{
  "encoder_fused_qkv": true,
  "encoder_expert_mlp_ratio": 0.5,
  "encoder_conv_stem": false,
  "learning_rate": 0.013,
  "momentum": 0.9
}
Rows from block 4 of the encoder of a small segmentation model, named by matrix and row number. Rows with one number belong to one channel. Each number is 128 + 24 x the weight over its row's rms, rounded and kept within 0 to 255. All counts start at 0. After the name is the row's rms in percent of the matrix's.
After each channel's rows are labels from the 100 images, of 14976, where the channel reaches its highest value: "top examples" is what is common among them. Only what is clearly more common there than usual is listed. The data: small charts drawn from random numbers.
# convs0: expand pointwise conv (encoder.blocks.4.convs.0.weight, 384x96x1x1), inputs 0-95
# convs1: depthwise 3x3 conv (encoder.blocks.4.convs.1.weight, 384x1x3x3, trained with AdamW), a 3x3 kernel
# convs2: project pointwise conv (encoder.blocks.4.convs.2.weight, 96x384x1x1, transposed), outputs 0-95

convs0.25 113 [154 117 119 132 158 111 118 101 155 138 120 132 116 194 142 152  96 165 117 142 128 133 120 135 158 149 138 139 136  80  89  84 174 150 106 119  63 106 105 109 132 162 140 124 145 110 113 135 108 155 126  98  72 131  94 119 154 149 137 104 102 125 103  98 143 144  95 135 122 116 117 124  95 150 146  81 189 136 115 108 130 110 152 124 123 133  98 126 124 100 137 108 105 145 119 123]
convs1.25 113 [140 145 147 101 101 177 134 143 144]
convs2.25 117 [144  98 164 127 136 149 152 134 149 143 136 138 135 124 138 123  74 124 148 134 105  94 170  89 122 178 115 145 133  98 159 121 160 132  95 116  75 158 125 134 145 163 133 144 130 103 145 128 114 133  84 101 128 147 133 147 183 109 115 141 111 116 119 124 133 153  92  84 124 106  95 149 110 117 123 160 106 131 118  77 151 132 135 141 125 142 117 137  78 152 137 192 102 125 157 133]
top examples: one colour; radar chart; dark theme

convs0.378 101 [ 72 134 134  97 111 187 130 118 130 121  97 140 176 127  85 133  79 162  87 148 119 141 112 140 143 136 148 105 112 126 164 127 128 155 129 119 106 179 144  97 107 128 115 155 166 110 158 102 106 159 122 144 144 141 165 143 155 122 149 174 108 151 101 160 146 123 119 124 150 152 120 153 145 119 126 103 109 129 150 103 109  78 143 137 106 120 153  99  90 110 146 133 143 156 140 133]
convs1.378 092 [133 124 153 140 113 177 166 114 139]
convs2.378 106 [168 113 128 122 163 137 107  99 113 138 137 168 119  87  91 152 153 153 144 131 122 182 125 136 124 142 142 117 125 126 144 115 136 120 126 116 162  93 141  55 125 157 115 135 136 127 125 157 133 127 106 156 121 102 158 136 153 172 109 131 137 112 123  95 141 127 121 113  95 101 137 129 107 128  78 160 142 123 109 143 171 125 132 172  79 142 142 110 126 156 106  94 144 186 119  84]
top examples: one colour; step chart; rising

convs0.263 121 [109 140 126 148 128 146 158 163 103  99 101 118  65 155 117 157 137 104  93 121  91 137 157 103  93 121 149  96 138  63 105 108 103 137 147 155 164 163 100  94 156 135 158 153  92 138 126 145 131 122 119 120 135  95 104  92 131 145 147 107 106 179 118 140 117 153 159 142  84 115 120 137 115 152 125 116 142 160 119 127 116 152 144 109 154 166 160 116 122 133 139 151 165 130 139 140]
convs1.263 110 [129 162 135 127 190 129 124 139 129]
convs2.263 123 [136 163  97 122 135 129 138 105 116 102  75 100 147 150 134 126 147 109 114 116 110 153 160 134 110 133 119 110 131  61 130 137 107 163 183  87 137 108 116  72 100 134 146 125 150 144 172 156 139 104 134  97 158 138 150 128 166 170 127 161 111 127 133 100 103 115 119 123  74 116 118 129 138 118 131  94 179 119 119 150 127 114  86 148 153 132 143 102 156 138 114 131 146  98 129 108]
top examples: dark theme; lollipop chart

convs0.92 105 [148 128 107 148 123 138 145 149  93 134 129 153 125 124 115  70 148 116 135 143 148 159  72 134 112 138 134  95 117 101 143 105 122 100  94 133 177 165 150 161  83 128 172 126 139 138 113 116 104 156 123 122 126 163 130 129 107 109 127 137 159 120 113  77 112 134  74  97 163  99 146 133 113 148 108 156  92 144 133  77 123 101 135 144 153 135 143 121  96 109 152 155 109  88 149 147]
convs1.92 107 [127 165 124 131  73 144 125 149 120]
convs2.92 094 [107 136 177  96 150 115 170 180 111 116  87  80  95 153 113 136 111 126 113 101 170 155 135 121 129 104 152 101 134 149 154 155 139 150 147 155  89  96 139 107 151 125 118 132 139 124 172  72  94 158 171 133 142 122 110 146 137 135 117 133 124 113 121 187 103 119 158 106 115 131 107 105 115 132 133 118 140 145 162 175  89 125 139 122 102 148 140 107 113 129 120 123 104 153 150 134]
top examples: scatter plot

convs0.288 112 [178 136 155 125 138 132 186 160 140 115  98 105 166 143 140 152 158 149 120 124 145 134  97 133 148 109 111 141 128 128 125 172  98 143 113 131 135 125 118 107 135 125 120 116 167 168 165 130 122 177 124 163 135 147 152 150 128 170 188 114 169 124 115 106 134 144 136 108 136 167  92 165 106 133 134 121 172 136 141 118 124 167 156 148  78 137 141  89 128 141 150 140 125  87 107 117]
convs1.288 116 [119 145 132 112 195 125 131 136 126]
convs2.288 108 [155 116 130 104 142  89 149 151 174 157 137 134 151 148 145 136 132 122 110 140  99 120 148  82 145  96 138 111 130 117 145  97 145 150 138 125 155 143 117 145 148 114 104 115 176 114  94 104 150 118 143 129  79 132 157 127 119 170 116  85  86 116 131 172 149 153 169 114  98 154 133 119 129 115  92 163  96  95  99 107  99 118 165 116 148  99 159 127 151 126 147 156 111 176 151 124]
top examples: scatter plot

convs0.132 071 [129 158 109 155 110 122 139 162 129 196 141  96 105 113 137 141 130 145 131 133 153 164 144 193 137 145 106 116  81 104 126  93 124 135 106 113 130 128 125 127 138 164 124 104 146 152 167 130  70 169 129 172 115 103 113 145 153 119  87 160 155 148 159 154 108 144 130 139 123 129 133 147 123 152 111 104 120 155 133 130 143 144 126 141 127  83 192 144 126 163 102 130 151 113 112 120]
convs1.132 097 [113 162 137 112  76 126 146 108 139]
convs2.132 088 [104 138 108 158 131 147 120  94 149 119 129 134 101 177 127 128 148 161 170  83 157 142  91 159  92 144 121  91 100 121 144 120 113 123  99 152 124 107 126  92 162 114 105 155 120 146 143 139 148 168 136 128 145 125 152 142 136  99 110 146  86 142 114 200 137 174 138 125 158 163 151 118 164 135  76 119 115 124 145 116 131  95 125 118 123  96 119 122 103  95 112 102 113 136  99 102]
top examples: radar chart; one colour

convs0.185 117 [149 117 117 102 153 100  97 150 109 114 107 129 118 142 165  97 120 138  97 125 189 134 148 103 185 143 115 136 139  90 140 132 116 145 144  97 101  95 129 144  71  99 152 113 118 131 160 175  96 120 134 113 128 186  78 134 163 106 132 119 122  96 117 146 101 130 141 150 112 118 125 131 105 128 134 112 139 123 120 134  94  92 138 120 145 110 139 147 121  75 130 117 139 157  83  99]
convs1.185 101 [134 168 149 169 150 134 146 141 148]
convs2.185 148 [144  98 138  96 128 122 143 119  91  85 120 165 131 121 125  98 134 143 134 136 131 123 135 123 154 149 134 152 126  91 164 158 129 145 148 115 135 124 148 126  99 116 154 100 113 103 125 148  73 117  79 123 116 129 125 143 170 105 154 119 148  95  68 191 144 122 140 138 112 101 153 107 185 146 122 113 122 103 141  99 145 102 126 106 146 123 112 130 121 121 171 122  87 171  93  91]
top examples: heat grid; dark theme

convs0.233 090 [133 162 103 128 150 113 162 100 154 123 161 152 138 126 160 175  89 173 141 161 105  86 125 104 119 162 125 163 156 117 145  89 127 112  85 129 111 148 105 125 126 165 139 157 162 107 121 105 133 125 144 112 128 136  96 112 124 173 122 119 149 139 135 148 144 151  77 103 127 119 130 167 119 172 120 153  92 100 171 131 135 117 134 175  91 127 168 102 125 150 123 135 118 113 134 142]
convs1.233 113 [134 126 113 120 103  87 113 102  88]
convs2.233 104 [156 120 132 120 151 122 105 130 124 124 132 101 153  84 136  97 119 138 140 140 107 151 126 165 164 108 110 128  94 117 146 117 145 140 167 105 164 104 125 134 114  93 106 111 125 119 111 144 118 152 117 168 105 177 110 143 153 118 186 158 129 107  92 150 123 114  97 132  93 134  71  94 122 149 165  97 143 149 114  98 156  88 123  70 179 119 113 136 144 129 148 142 106 123 105 132]
top examples: horizontal bar chart

convs0.44 111 [141 124 128 154 153 156 139  90 163 153  96  96 106 149 114 119 118 114 147 151 135 148 126 154 149 163 137 131  86 159 170 148 108 116 103 138  92 102 144 155 110 134 133 142  77 138 140 149 149 130 123 148 118 137 156 101  95 185 147  88 142  93 116 153 127 127  94 148 149  67 132 137 124 109 102 125 125 167 114 102 100 125 100 173 148 129 101 161 119 136 134 136 151 167 101 140]
convs1.44 098 [125 129 126 148 151  64 120 129 122]
convs2.44 104 [116 160 128 168 146 182 140 110 138 128 114  92 155 146 100 151 114  95 102 105 145 115 155 140 126 117 134 145 112 150  98 142 126 106 117 158 115  78 176 135 113 110 168 114 100  97 141 123 138 153 162 178 162 140 132 104 130 145 100 130 110 126 104 132 130 140 100 177 134  99 102 131 126 137 121  87 128 143 105 157 100 131 145 123 118 124 104 180  95 155 130 179 111 102  96 109]
top examples: lollipop chart

convs0.361 106 [150 108 171 128 123 108  62 128  87 111 120 136 124  84 119 146 138 126 150 130 166 117 128 102 143 119 126 125 165 115 166 146 114 122 186 116 112 127 154 121 132 109 152 124 112 123 135 142 103  96 138 133 110 138 114 160 169 125 140  98 117  88  90 160 138 114 139 143 120  81 146  99 135 135 141 114 174  99 117  98  94 114 141 112 191 149  95 123 107 105 175 138  94 131 132 107]
convs1.361 114 [125 167 135 145 173 161 118 134 137]
convs2.361 164 [119  95 128 118  89 132 139 111 112  80 134 154 148 153 127  91 155 147 153 141  88 106 158 113 160 146 138 173 120  96 132 160 106 134 151 118 128 145 130 127  90 131 164  96 120 115 134 145  83 119  75  83 128  96 151 148 145  81 158 159 113 121 100 168 161 126 117 104 122 128 148 114 133 162 135 104 101 106 111 102 143 156 129 108 144 160 150 132 125  89 154 139 112 170 124 128]
top examples: heat grid; items: seven

convs0.60 089 [114 165 135 119 150 148  70 143 136 117 131 104 157 158 156 155 121 137 100 108 116 137 132 131 140 149  99 121 115 163 132 117 119 148 110 137 118 125 105 131 140 144 133 114 119 116 137 190 141  75 114 105 117  75 138 117 103 151 147 175 133 140 158 145 157 148 111 105  86 131  89 158  95 149 175 136  98 129 126 107 138 150  92 145 123 136 169 180 171 125 113 102 157 138 150 117]
convs1.60 099 [156 164 144 144 109 142 146 168 142]
convs2.60 118 [125  94 136 136 113 109 111 145 144 110 149 160 157 128 176  85 169 176 164 126  97 104 122 110 145 159 124 111 151 137 149 128 106 119  94 141 139  94 101 102 119 158 131  98 117  65 139 122 114 128  90 117 124 116 147 144 159  82 139 133  90 117 132 143 179 114 144 138 112 117 149 157 124 163 102 150 110  87 111 101 152 121 129 131 175 142 131 117 111 143 119 168 124 173 124 135]
top examples: heat grid; items: three

convs0.186 072 [116 131 161 108 148 145 103  87 142 128 116 118 117 112 131  78 112 110 151 129 140 151 151 110 132 142  96 136 131 118 141 115 140  88 194 141 100 105 135  91 129 166 130 137 107 137 141 123 191 116 135 162 122 121 131  87 132 135 160 147 116 141 176 161 157 131 112 139 123 122 179 149 128 151 146 137  87 127 132 129 124  99 155 148 150 116 192  81 152 135  95 113 137 146 106 103]
convs1.186 080 [144 175 123  89 123 104 134 151 129]
convs2.186 070 [118 159 147 132 152 129 113 152 108 139 130 126  93 115  96 116 114 106 125  97 112 107 120 177 143 107 121 133 113 108 155 145 130  73 173 145 134 166 122 180 118 115 134  90 141 136  96  91 128 135 142 122 134 164 111  64 125 106 150 122 139 160 122 162  98 129 119  84 132 158 114 110 113 115 107 106 137 146 125 140 124 136 132 148  98 170  96 122 213 122 141 151 130 152 130 123]
top examples: horizontal bar chart; items: eight

convs0.27 064 [ 83 100 123 163 134 118 131  97 109 124 148 139 152 153 106 135  88 108  75 130 116 134 129 112 117 135 146 170 154 122 148 148 126 124 129 157 150 120 148 143 110 156 100 123  91 130 174 159 116 111 114 141 125 132 192 111 121 117 113 139 129  85 148 107  89 142 188 114 124 134 134 108 107 117 121 107 122 134 139 206 175 150 118 122  91 102 118 149 108 120 146  96 124 152 114 143]
convs1.27 078 [141 116 152 103 101 110 165 116  95]
convs2.27 084 [130 154 111  98 104 175 166 148 146 143 102 116 146 134 112 139 147 141 115 118 109 164 101 164 130 152 189 119 150 108 158 164  83 183 137 104 192 141 122 140 142 123 164 154 108 111 143 171  97 113 129 135 117 135  92  96 135 102 139  99 119 105 104 146 132 147 129 114 125 135 120 101 104  93 134 142 130 105 136 149 104  89 164 148 124 104 152 134  95 114 123 119 133 102 105 105]
top examples: legend; dark theme; radar chart; pie chart

convs0.268 108 [145 124 137 162 154 124  70 135 148 131 121 156 101 111 156 156 126 129  85 145 161 139 110 115 158 113 136 125  98 103 154 126 157 129 129 172 186 125 153 114 150 118 130 141 126 138  82 123  93 149 141 132 141 146 131 112  89 184 134 125  75 126 120 131 168  99 135 158  67 112 133 132 147 149 135 125 129 144 150 154 118 161 117 122 100 152 116 136  88  72 120 122 123 156 133 115]
convs1.268 101 [134 187 125 145 132 132 141  94 127]
convs2.268 113 [111 109 143 155 117 104 114 127 125 112  94 124  76 132 131 167 139 149 115 106 142  95 113  77 116 159 101 125 175  99 113 122 123 108 138 153 141 106 117 138 143 134 138 144 162 143 129 133  89 174 145 129 136 134 169  70 112 127 153 122 126 137 134 124 125  82 119 191  99 116 159 121 101 101 151 130 130 153 123 152 141 132 128 122 137 130  91 102 108 108  90 136 161 199 142 124]
top examples: scatter plot

convs0.7 082 [163 142 154 108 135 132  88 103 148 154 126 115 121 118 148 128 121 170 108 147 101 123 116 143  96 107 153 188 136 153 152 131 113 160 142 107 117 157 140 137 100 117 111 111 103 146 154 104 103 144 138  94 175 117 113 124 149 143 124 124 180 125 139 109 136  98  91 148 114  98 155  83 120 115  99 155 106 139 153 136  95  62 119 124 127 140 135 158 164 134 139  76 126 130 120  81]
convs1.7 078 [140 120 132 134 153 160 161 174 138]
convs2.7 069 [161 152 153 130 151 120 133 126  96 164 132 132 109 138 114 152 115 118 115  81  83 101 120 147  77 110 121 120 150  95 148 117 129 138 137 130 123 129  99 117 206  80 130 122 150 122 107 112 140 141 116 133 135 125  80 129 154  89 155 119 121 111 117 117 140 162 139  76  92 123 126 131 132  84 139 155 160 131 145 151  93 123 124 156  95 162 132 139 155 175 159 115 143 151 154 102]
top examples: radar chart; one colour; items: three

convs0.47 102 [108 140 111 121 182 135  94 136  78 131 108 145 113 150 140 130 140 105 102 108 175 114  82 116 143 132 146 152 108 127 100 127 135 109 157 137 138 160 129 110  86 117  91 135 107 124 120 128 144 131 138 125  92 193 114 101 110 144 115 131 121 155 170 181 109  91 155 157 132 154 168 141 111 142 142 110 107 149 124 105  79 137 119 162 113 134 149 105 128  98 145 153 103 153 111 165]
convs1.47 105 [169 152 153 147 133 153 153 150 143]
convs2.47 100 [182 120  95 166 113 103  85 165 118 140 135 100 132 151 121  97 119 100 117 134 108 113 105 157 109 152 122 141 172  98 131 111 154  77 115 133 187 152 125 125 129 108 159 125 149 153 126 132 103 119 113 155 142 177 152 109 161  83 134 125 140 127 149 131 150  91 178 112 145 129 128 141 130 116 155 134 124 148 132  98 111 128 111 152  97 116 102 111 126 160  91 173 147 137 161 111]
top examples: scatter plot; flat

convs0.36 085 [133 138 104 134  73 145 163 146 128  97 153 136 123 137 129 121 176 121  83 116 138 143 106 106 149 119 122 127 116 153 117 120 152 109  93 159 148 114 121 120 112 140 107 107  91 161 168 132  97 123 157 117 108 159  81 155 137 127 112 110 141 148 133 120 137 141 132  98 141 112 115 126  79 112 116 139 166 150 113 175 101  77 147 116  91 120 183 122  93 130 131 137 127 188 148 162]
convs1.36 091 [146 147 148 152 140 137 157 135 177]
convs2.36 082 [150 166 135 128 134 166  99 106  81 147 120 135  98 162 140 107 115 115 112 110 102  78  96 127 191 106 124 158 144 156 145 134 105 179 120  78 156 117 126 122 113 128  98 144 119 107 122 138 141 143 113 108 147 141 103 132 105 125 130 149 139 122 143 100 135 100 159 166 122 157 113  73 120 177 138 139 103 159 150 136 141 166 156  87 127 122 140  99 122 146 124 144 123  96  89 128]
top examples: scatter plot; flat

convs0.338 108 [ 86  97 167  92 180 155 147 107  85  98 103 123 106  97 106 120 109 134 143 145  67  98 137 138 114 123 156 162  89  90 147  97 129 121 132 143 145 159 145  81 125 138 125 157 124 132 150 109 137 121 133 126  78 135  81  91 134 175 134 150 113 127 135 115 118 151 152 136 101 159 112 108 142 110 149  95 142 137 133 136 131 167 125 115 141 133 125 133  83 115 100 153 102 116 150 125]
convs1.338 103 [130 110 133 126 189 125 126 161 126]
convs2.338 104 [124 146 124 131 164 155 117 116 162  90 101 115 172 149 145 142 173 148 152 108 130 132 108 145 113 122 115 149 153 102 146 123 132 110 105  90 118 140 125 134 117 151 142  57 113 148 126 171  92 114 151 146 164 133 121 136 141 145  98 150 124 105 139 113 114 149 173 100  91 153 118 103 105 120 123  88 179 112 117 115 140  98 103 163 137 104 110 125  95 167 122 143 120  72 152 120]
top examples: dark theme; rising

convs0.255 100 [134 112 191 109 136 147  80 119 132 108 157 135 106 161 164 123 108  75  82 123 170 119 125  99 129 155 105 135 128 144 131 112 131 119 106  90 110 115 121 116 149 134 175 151 123 131 148 119 138 116 131 145 171 115 117 114 112 134 127 109 108 143 151 158  69 117 163 141  82 165 120 134 101  86 152 177 133 151 154 143 101 144 135 127 103 116 145 171 153 129 108 136 121 160 132 144]
convs1.255 110 [142 133 129 187 163 138 139 127 132]
convs2.255 105 [ 92 128  82 124  83 103 145 137 106 107 132 104 167 157 103 123 116 122 144  83  90 121 108 144 157 133  94 155 155 126 128 130 112 156 128 112 134 154 161 161 112 167 206 110 124 119 151 151 127 157 135 111 102 172 108  91 131 101 122 131 127 168 140 143 155 132 108 130  97  94 169 123 132 170 144 107 110  89 121 111 140 122 138 114 117 136 139  97 143 103 168 127 121 114 145 125]
top examples: scatter plot; dark theme

convs0.158 073 [134 162 135 146 101 100 145  99 155 104 111  72  79 147 164 139 146 132 121 104  99 105 142 143 139 124 127 128 120 117 173 123 101 124 134 141 127 114 147 126 159 135 107 114 153 119  97 135 156 105 103 117 151 128 154 156 110 122 156 131 100  87 110 126 140 123  79 192 181 138 104 143  98 130 131  99 115 118 145 148 108 171  98  99 112 118 126 119 180 173 143 125 102 141  99 134]
convs1.158 097 [140 137 131  91 151 163 164 107 122]
convs2.158 079 [174 166 145 152 107 105 128 134  74 163 164 140 113 127 124 116 127 145 156 159 136 139  95  85 122  62 121 142 105 145 113 135 149 138 103 150 112 112 160 133 113 120 100 109 120 158 105 142 109  93 164  74 126 144 104 130 102 124 122 163 147 116 125 142 157  96 134 141 140 107 108 121 149 188 106 100 114 119 154 171 132 133 112 130 109 151 139 115 119 152 157 128  93 102  93 111]
top examples: radar chart; bubble chart

convs0.369 089 [102 133 142 102 114 153 130  98 156 129 118 129 159 155 181 134 112 165 106 146 100  83 116 124 146 134 129 140 185 112 121 116 106 156 122 133 102 103 122 112 139 101 116 122  84 155 149 160 121  98 114 118 134 117 158 105 123 121 108 147 107 127 135 141 182 150 154 141 128 122  74 179 144 168 160 109 130 135  78  75 122 127 112 145  99  98 161 122 133 135  92 113 116 155 132 133]
convs1.369 102 [157 120 159 136 114 129 159 109 169]
convs2.369 111 [137 118 133 113 144 142  98 111 117 101 119 178 145 111 122 149 153 124 153 113 141 110 177 143  96 170  82 149  87 142 135 160  79  96 170 129 108 146 136 120 123 178 173 113 131 100 125 142 130 126 110 147 136 100 132 127 107 135 163 126 148 156 117 138 138 145 107 109 129 123 139 126 129 137 135 164 151 129 133 147 160 140 142 113 121 151 144  79 105  99  91 130 120 154  89  51]
top examples: lollipop chart; items: three

convs0.336 093 [111 141 158  96 131 146 123 143 142 168 106  76 115 118 126 156 105 100  97 104 125  96 129 146 108 134 155 145 136  79 129  98  92 100 124 141 108 140 148 170 143 161 126 115 137 134 162 136 150 131 132 132 141 118 148  82 112  93 144 117 107 144 111 116 129 136 133 175 123 145 144 144 136 111 153 148 133 104 125 142 122 135 123 149 130  68 150 180 145  77 122  71 129  67 130 100]
convs1.336 109 [116 106 106  91 112  97  96 119 109]
convs2.336 110 [211 124 101  97 136 115 112  79 162 140 147 130 162 152  97 118 110 146 144 141 110  96 126 140 137 130 165 146 159 126 133  77 155 148 114 116 128 102 104 106 142 168 136 123 133  94 118 188 124 135 137 127 126 141 109 116 141 171 142 122 123 143  99  88 147 166  97 106 137 114 135 138 108 120 164 130 145 148 114  85 118 159 112 125 107 130 141 116 143  75  95 125 100 141 143 141]
top examples: heat grid; area chart

convs0.23 113 [ 85 120 129 145 114 107  98 124 113 164 134 117 121 138 150 130 124 103  86 137 134 107  95 146 138 113 148 114 103  97 114 143 112 139 150 137  93 131 122 132 116 200  92  90  77 195 130 140 145 158 119 161 114  76 144 126 179 109 138 134 115 134 105 138 140 132 185 127 109 116 143 142 150 135 152 131 138 121 114 144 147 103 123 113  97 152 150 172 103 123 108 137 132  99 167 116]
convs1.23 096 [154  98 108 105  89 151 116 131 151]
convs2.23 112 [105 128  97 159 141 131  96 142 104 131 131 151 131 136 118 125 171 122 149 132 106  93  89 104 153 132  98 112 108 104  81 152 119 129 146 114  86 131 132 141  86 138 126  86  99 146 128 123 116 122  74 176 130  95 113 116 142 120 123 112 138 137 155 139 169 152 144  67 116 141 125 164 119 151 122 127 132 132 119 169  96 134 127 136 129 158 147 200  94 112 177 139 135 150 144 116]
top examples: one colour; radar chart

convs0.108 087 [136 130 102 132 150  94 103  92 188 109 137 141 143 155 152 138 135 113 116 129 150 139 156 127 118 110 124 118 147 110 122 121 151  84 124 184 165  78 141 129 126 122 130 166 148 143 133 132  74 141 124 104 136 110 144 120 119 158 163 141 115 163 130 115 164 115  90 152  91 106 151  88 100 146 131  97 132 146 147 156 133 142 136  75 107 125 136 160  96 134  78 159 144 154 121 102]
convs1.108 097 [125  89 179 125 131 147 131 139 104]
convs2.108 107 [135  75 121 126 164 131 134 135 113 144 152 125 122 124 120 166 124 121 144 140 142 140 159 134 112 143 117 146 155 128 156 178 110 169 162 115 113 129 159  82 129  91 147 104 129  65 105 130 154 110 139 151 108 140 159 121 144 100  58 150  88 155 143 119 111 115 131 109 115 171 124 135 121 124 149 115 105 129 154 158 148 108 155 132  93 157 111 159  84  94 140 123 108 102 104 148]
top examples: dark theme

convs0.311 062 [125 154 125 112 102 122  96 181 168  88 127 117 137 132 113 158 173 110  77 161 120 126 140 141 149 112 131 111 132 122 151 133 135 119 112 149 155 175 151 111 151  90 154 152 171 120 122 123 131 104 117  79 158 134 144 103 137 122  71 128 142 133  91 113 140 134 142 121  94 118 192  95 146 112 109 148 154 156 128 139 134 142 125 103 124 124 138 153 172  95 147 110 100 136 145 164]
convs1.311 089 [143 106  75 123  99 126 146 133 109]
convs2.311 070 [120 131 178 123 116 148 131 136 165 120  93 132  93 122 137 119 161 112 143 143 112 125 125 130  88 179 130 103 140 141 153 118 122 110 146 164 143 132 114 205 120 153  73 135 127 124 104  99 138 141 119 107 112 128 112 125 116 103 131 131 116 124 114 154 142 170 165 198 125 129 118 115 122 130 116 162 143  89 135 154  75 127 137 148 168 143 106 118 122 140 103 111  89 166 110 161]
top examples: lollipop chart

convs0.209 094 [140 173 147 103 161 134  96 151 128  96  71 136 119 169 122 120 132 127 137 107 107 122 139 130 136 108  97 139 114  93 110 108  83 126  88 133 142 140 115 135 138 110  95 105 121 130 148 146 141 142 148 124 116 107 103 119 133 131 117 138 149 205 132 121  81 103 147 158 146 127 124 109 110 174 109 145 158 107 153 145  91 133 144 125 159 138 126  87  73 102  90 130  91  95 108 137]
convs1.209 089 [121 119 134 193 141 151 133 138 128]
convs2.209 102 [144 117 138 141 162  95 111 160 159 113 145 114 158 143 107 105 205 105 109 165 124 122 167 148  94 145 130 116 108 152 136 120 165 110 144 134 130 131  87  82 105 103 147 130 123 120  77 124 141 117 150 110 123 123  90 137 137 159 148 110 151  94 121  91 130 119 157 135 131 131 119 106 178 102 143 169 160 129 113 130 134 120 124 153 115 111  86 174  99 126 114 129 166 102 158 135]
top examples: scatter plot; flat

convs0.145 077 [170 130 123  87 106 141 127 105 155  94 156 136 108 155 153 111 119 156 122 128 140 124 115 125 114 131 126 172  98 134 139  96 154 132  99 146 157 144 164 140 150  77 141 155 166 140 171 126 146  87 130 147 167 185 114 141 135 165 137  79 125  79 109  85 142  74 109 174 103 105 144 116 124 124 126 142 132 139 112 128 138 119 126 118 129 131 129 122 177 113 122 116 166 130 135 120]
convs1.145 091 [168 129 141 139 136 129 121 149 180]
convs2.145 083 [ 84 150 150 132 115 127 140 125 166 123 145 127 154 104 126 157 143 127 129  92 105 125 109 138 111 114 159 138 149 166 176 136 112  98 143 139 159 121 155 130 127 103  87 158 112 139  99 157 113 133 111 126 122 134 142  90 154 103 115 123 103  83 137 123 135 156 112  94 108  99 153 129 159 130 178 121  84 118 177 110 157  88 115 152 127 189 123 132 155 110 158 134 165  93 104 109]
top examples: radar chart; one colour; dark theme

convs0.195 128 [121 128 149 140 116 143 119 152  93 132 133 109 101 150 173  79 139 112 104 118  67 105 133 126 106 135 106 149  96 129  85 172 135 134 114  98 158 138 121 161  97 151  93 132 154 113  87 118  99 128 139 142 154 135 135 113  73 116 132 132 172 151  97 117 135 153 108 171 140 100 123 132 107  90 155 117 125 107 174 106 142 123 122 135 149 131 150 128  74 129 135 146  91 128 152 155]
convs1.195 107 [115 128 137 122 120  83 124 157 173]
convs2.195 099 [130  80 103 122 161 108 169 139 113  93 132  93 173 121  86 183 135 136  97 138 128 124 150 105  80 137 156 107 100  83 145 123 129 119 157 159  96 164 129 153 167 127 144 162 122 134 142 138 108 152 122 126 147 125 170 119 123 107 158 164 166 120 168 138 107 121 113 124 146 146 118 157 136 168  93 122 114 109  90 146 124 143 119 150 148 125 104 117 135  99 107 126 124 137  86 104]
top examples: legend; radar chart

convs0.352 086 [137 123 107  95 110 166 123 124 183 114 100  93 169  96 136 102 169  99 143 150 121 127 152 194  95  97 110 161 107 117 118 156 123 132 147 129 134 133 128 123 118 139 163 129 132 145 104 162 119 146 120 128 158 100 122 140 108  85 128 116 128 107 154 159 150 163 131 184 116 124 164 134 126 166 143 140 121 123 125  86 100 124 144 110 130 163 133 157 155  85 138 131 159 169 110 115]
convs1.352 113 [151 131 141 133 142  95 133 177 156]
convs2.352 087 [105 124  98 144 111 145 113 100 114 119 104 168 107 155 113 133 145 149 138 111 115  49 153 130 152 157  92  75 114 123 158 106 130 109 140 116 112 151 144 114 134 161 140 131 139 117 141 118 134 117  93 161 139 154 159 135 119 124 118 146  95 161 122 102 173 119 142  84 148  96 153 174 143 135 112 145 121  70 120 132 146 125  90 136 118 135 114 134 129 182 169 144 110 117 129 162]
top examples: heat grid; ring chart

convs0.251 101 [118 105 157 118 101  82 101 119 123 124 151 115 123 121 163 100 140 125 148 105 121 152 107 127  95 131  85  78 103 126 145  74 108 133 127 120 121 151 131 101 127 109 142 139 157 139 131 174 149 104  80 131 123 176 150 105 137 145 117 137 132  89 172 113  78 138  91 157 142 119 180 111 127 137  87 137 113 129 133 102 152  93 121 118 148  86 152 152 106 150 154 118 149 122 124  95]
convs1.251 092 [126 116 131 139 194 128 127 106 122]
convs2.251 098 [167 148  98 125 130 122 174 172 154  97 117 141 150 152 117 153 115 156 103 144 140  57 134  97 154 116 138 115 134  95 140 124 138 128 133 117 110 112 154 142 145 122 144 123 139 129  87 109 124  99 130 143 111 109 125 112 116 108 157 148 126 135  94 119 138 159 162 133 109 161 107 153 140  78 122 140 129 116  98 157 104 136 150 125  73 157 144  97 138 103 110 141  63 146 137 186]
top examples: lollipop chart